From a checkpoint of a small masked image model.
Training: 40000 steps, batches of 64.
Data: trained on pixel-art sprites of 400 made-up characters on tiled backdrops, 395000 training examples, 6.5 epochs.
Rows from block 5 of a small masked image model, named by matrix and row number. Rows with one number belong to one neuron. Each number is 128 + 24 x the weight over its row's rms, rounded and kept within 0 to 255. All counts start at 0. Numbers have three digits each.
After each neuron's rows are labels from the 100 images, of 14976, where the neuron reaches its highest value: "patch colour" is the nearest of a few named colours to the mean colour under the peak; "top examples" is what is common among them. Only what is clearly more common there than usual is listed. The data: pixel-art sprites of 400 made-up characters on tiled backdrops.
# fc1: MLP up (model.blocks.5.mlp.fc1.weight, 384x192), inputs 96-191
# fc2: MLP down (model.blocks.5.mlp.fc2.weight, 192x384, transposed), outputs 96-191

fc1.369:117119089141124125118165142098123119108123132098150186164114121082110101104118171111120123111127133128123131144134106114067144105161102160128155140091181159090109103102093127141117141101133114084090102117101101089182126131141119097120117089135107149092116115136126102093097058115086129119
fc2.369:130121132109135088132175151136168125107103142132138144115115140104114113090114145111127145142143097135112118102148117152092106093135110119138122104106121149153090111107133095187124126128141082104104126120134118108183144131152157106160183123168173154148109108160159119111147117123102146089
patch colour: red
top examples: red

fc1.347:130160112145123132088153119105099122125130137089128162124128119104130134093128134094118152136093132115100105144113191130174104132122094126105146154134131120157138170123077167145161102155143132133135184153150134142142143090184110153110127085145118089129110127121150130151145118186123110097
fc2.347:077144143102106159140095151116151152145112101090117110079126112127137093137113147116052125125087117119112110088147131093145165118130122127142125186126114123152141115151154100085147135131147081107132171116137143128096102176142154131131133115127098128104135156110134136128170159139095149146
patch colour: brown
top examples: large; black

fc1.120:115131104087134104116086144107119101131133129131148119073155141109136079120085108100110092136099140123138089129091159169123115110119092054163109132121102183147166110125084144114130099140120131163117129094139139186100114121143133129101131136102145134098153137119148100127129113159132113125
fc2.120:121137154149128148134172107175122127110122126124113120137095146122090166127122119109123121103162134118143169121157157116128154146143171173084112108145159085114106160118122130136118127123125114097120133140126125098135156145133132105149125125117101102143087143117110130143163111097137115113
patch colour: pink
top examples: large

fc1.44:140126119135129163143139136111139115122160123154160188098171104144124130141114150075126129152111112134090132126092135112088160150142113120109130131178137114154114156127106173124139106108136136118101086118125133177112155110116134139098091161135119108152164155111106100147130105180156107157
fc2.44:097108109122104067110089138144130147136143141127074075174104155113120097117116122177097126111107151122168108108129115137146107114113112120124132125088132117137156102119115112108129129134139111141140165118118141103122093116138121120157137122123144125094116133115146147075134145128106130107
patch colour: white
top examples: upper left

fc1.135:166133116109135137135119117059125081173105131087130135160172108132157105116145097096144121099149123095113154106113101109112139120113170085110103108098143158167146079159122133134117101123165094158153104134105147111153120149133115109088148143144117130147123134173152138128129155117126106075
fc2.135:082128134139128111127121165152110202097162088130149142138097165145113193136119145134121150140107147156137113153151151173139116135147106180128106133138121102105146133130124114099145141118108155103104129157142125128112135116138175125166099138131122112107144157126103149126138105120122124182
patch colour: grey
top examples: grey

fc1.245:105120145143162154154154114145146100155118144115182113138141166138123161152089135132114112148132121126098118114147137168160179126123131144148153109155126107101161094135149126126147176161089155168127116132155143148167141173130152076134103141133157134122175138151152124130141160106101114085
fc2.245:124154105131117191114126069150100143127144108120162144153148165130114138128152091155155107133075106102109154133091122165149135125144135125154145109131160120111147136133132153112162117134100180165123113124131148118143129102120136094128118150098145092100124149108116105144158161134141131146
patch colour: pink
top examples: white

fc1.69:136104092170115112098142149125157139094105087134066100097159122133135158111112137111093148106144153120113141095115106148147136112150150145143126137121189099145137131135122117128140104141149126120152164089136126142138130119102076109138108109120108097140116106131158143165152083118125135135
fc2.69:113110142115132141130121121159138090143118157141176112120147104140145122152127105150085160120133116145129136147101121158115113097126133103109111106133086159125095080117084149110102147138143100128112092169143122109139151117126154156146153117101137128132170106081130128087145132108129126157
patch colour: white
top examples: red

fc1.55:154167138148121120153098097128141136103091171088130105118125138141117067066118157118148103151127130155143137128109114139154166139167168105136105112107112115130116121134158089155126128116150106117107134150079116140102143136124184125131141113139160116111082124145181138124111106101100147111
fc2.55:159130122131117143119163161164133111136161130080086113077118081072170157115134139107137136141155154139162103160129165128123139139090120126125120118120128073137142124171105143147150106100121131115090149164132150133107167121084144135135135142154115106123142104150151106179151096116112139150
patch colour: grey
top examples: large; white

fc1.204:152162120161126144165108096153166122093159177162094126166117100112124134115136135100107111088110133095113114122116131145134071157155128095120142121157122116106129140107126089114149105123112086151160072091109092114103136150097153090101163135120144137121197140086129113109120139131090171137
fc2.204:108120146119134117078150136139145150121103098125150128129138112130122080144141108125120135136151120120160146170117124113127186139146116173117150120101101132134151171109110134111129145149157179134087195197153151102119098115153091140128093134127099124104088108145115146137119132131140111119
patch colour: white
top examples: large

fc1.330:119118138121103132150133110148160118123172088099086143151098134137131149129108129135100149140111133122107083149150085147125121173146110142132148138153121164147120144154143123146101087117168157150084100127142099152149132111115128155106141111142176124160140135107117100136102111128153123141
fc2.330:131140090177151163118122144126111141158114163152207118121185108112149119118181119108173100107141097134152186127110149117113118094135148101112137131089150098112157130089125119116164167127101079097150138117123131102121102151132134112143111148116111102097102111164140156134114135105106141111
patch colour: brown
top examples: large; yellow

fc1.13:117154130120121075115116106106146144099098152149135138161142140166155103168135129121141109136099104148115128130138123157122091123138108103095119087098167144145155122133107119154133100154137145127082125146159088152138147115129083111119115110126109132189139172166174092114142122143137133081
fc2.13:109137146128138178154156122109111101158142086128123120115104127088108134106075130179120144102161149140121140139153141112113195122151156140093111150168089121106055126114150133076154142119100123105172150146129137081140109151125145117143131145111090148082122108108093132151077123138110134136
patch colour: grey
top examples: large; white

fc1.227:137140100159092161148141139131148121087128086111143112158121161150134140086099083128103104137074119132116133079088122136139127159137106123107131126103156126152094119134133147137112133140151157117116145130102168160121144113150067104105135103130147094096149104157098124131131136118153101127
fc2.227:137101176137185121095131176145122152172103112139157120147099133158119136115130135152104112124168153128071119115138093136136117112105142121105109153086102156146115145135140117129098151120145131165136113163142097174112107105157150104148147107154152098079151123124138115198138122104168132110
patch colour: green
top examples: white; green

fc1.189:091153138148164151132163135156136138104103155104138104133090126141112164106103125127140110102179110095171113103144164128135092172101163167146165111151136145155124131099130132165128123141115117103100124134151121159145109099108145098134148145150136151147135124152169102103139097125172122156
fc2.189:157114120131081093144077143108128092158158128159124126129123123160159093139132104131123156155069180163101125125089095141129171062172129103113117105111102125112152144157108118112111145131133144182135154132119120107102124131156142155135121134124143123123156131140100168172118140107102161106
patch colour: green
top examples: large

fc1.269:165136126124176101145106121142142121148155064112113114128134157134093113086132122097126146102107159130140123112125129176101136155147095119115129141127125140106088087092112108143134114146113114123127122153100137125110118110152116175117103113120132099095064118123136117147158105151119129183
fc2.269:095093139117072154111154137115154146104120159174158148150129116138182137177128122164119123173167095123112125172130132091132135151140120169125144098117114086164152140146105145121162179116147150133117142139144119157133132150117130101107152106147090153101158121137133140147111160086130114092
patch colour: black
top examples: large; upper left

fc1.1:112131091160121115081133150173119119114123098102116151160116132133138131133147119104130186109130116109129122110095138119108145113148200134139107136118120138116137116131167124155097140107109142125129100130148149115078150079111139118129124170064146138139133114097144096082147133148132129158
fc2.1:138167134110103122133191153122134131132113124128126099121136153138100158141115105087104114122085129135097133090181107128125152102091118117158179133190120184122142075128148139119131080092153086158155110123096099145162132117132107145134124116140120114114105145122128163108139113111085120096
patch colour: brown
top examples: large

fc1.159:103139137145120123155110121074177131124129079160129117156131128149111121136101127143098113116126131157075092151131132142134159141146168065139090134099128145121118073146148119097124126119123147110136161144119091094133143110134060158095138101132132144140136159135139152131129121146114142111
fc2.159:147141122084096126127110134136069116172144142064155115086132119165130140167154137145151142116111127113144174090125107123130111116098063191140146122168130154117142154122090158156112155136104124157143095153131137153143135136125153084147167159133119139123137084122131111119174137115134100143
patch colour: black
top examples: lower right; white

fc1.134:096078104177099133154116105102105078085133157117154146100094115102140140094115082114099118106155133123118124106100134129107163135096135135101122085141138111110154120112126130106112184143139115150136112164135110126148119118113140103141132134114169114114098084170092169123081174112118144157
fc2.134:133154138136097156138173128134116124128182114099114108124157107150141095124136131133109114104123087145119111143115117122118137139173105155121156145112149167117122167128060117110158147102175153140131164101184077090131151126149134159136144147135129096106113127090149102115096124105120137101
patch colour: brown
top examples: large

fc1.285:115111143104088121141155125136146126122115118100116109135145131141129100124147133080122082129117116194124106152083157145114131128125130149100091132158135124112163117119130102173144151176165152137173153160149175138134071166121107153130124138144120135085123127113137100161141113171093111126
fc2.285:149162103146159129138121115114148117120125137172157141091117110131112148096146096145099109135141128128129125113151103101162114113123138132128198149086163100145127144119149107104096128122086138130126089139126115145114152121148114159111162138103141140123144148144152106151142104133167163134
patch colour: blue
top examples: large; blue

fc1.42:167136161165117086079122161116143133129098113125127103127125158155094072088081184105084155150156105152136152101090118181104117146109153126123096115141140112190106130165122144123084151152131115123155154161124162130131158096108125099118117133083129131132158143090104093107120112146135147128
fc2.42:142138102147139181125123104109117098125116150147128158118169136145128145126156105095111156133112145112116105164110098078118126102149118077156095098123102156117089105100145126137123120128146094123122144110120127130156144118158112126072174089134114082140100099176100161146172132127161131143
patch colour: red
top examples: red; brown

fc1.250:080154094121122111133164097101132141092120149129093148143127128145124096132128110120120142170174148159120147089135094128116125115111107145085105094080116099154140127104178164103138103129095121129146131103155098133140144154137146112103131136120119135103137122113185128102102134142142126154
fc2.250:124174115137087125067125085109108107131160112147125113187166152084098122125128081142144110132152139122142123175116131124104119133118090135056110091106143119117121166130140092138145164129143126147130125150112144130119122148092146125158100116146099124080091125125083165124132135130129113114
patch colour: grey
top examples: large; white

fc1.237:140108119107089161134148131095131090157103179089140129103154117115110100082117119163135136126112129119093154108106158163121103108132138096076103141098136120125105128109134087114161163124146130108158171129115139166127110142100171149179155129097132102120150152124093142118120134147143129109
fc2.237:088146138153130145100127154129086123104133105125118120107114130135130099136175080183125108100095153134131139090115088128146138172120139158103097127133112161132140119156132097127138115132118147170119151144147141130097129099096140149126113129108136140141158092183125128117149099092156094100
patch colour: pink
top examples: white

fc1.162:126101138141135128090148108166125159095154113111104103163140148157117136136107136129170130189122122127099109150137116095137143138159117146129114110078106124143123114153134156143134119125110151174154080101118131110182089080127096119117117141117137137190135168123146126130090160135165094111
fc2.162:130129174133116111175112130133131162126109153150163142105116125095125118108149127111128143057129094142154130097122137128111122140137131108142134178108144121119142156157091134137154113139138154104144158144122092147113148129117098187117156151175148110085137098137123109156175109140127130134
patch colour: pink
top examples: large

fc1.59:125151104106136140159115069093088120127141097111100180141132115130118118104138140091097154113150144115153097194107133100160179102099089138096130111132120110121122113126133118138155124112138102143121130119131194111129091134132117105122115144104131136113092181117145099141094120124174097115
fc2.59:123089135107121118122090191122118132125155120121128142110077148156149131121103103142126128174108127108092114082084126099136113122109092139167111126125099143139131152084126141121095138125076074143103088131119121136096120131113126161136143074146137099111116087143119132093175130111172114179
patch colour: black
top examples: large; white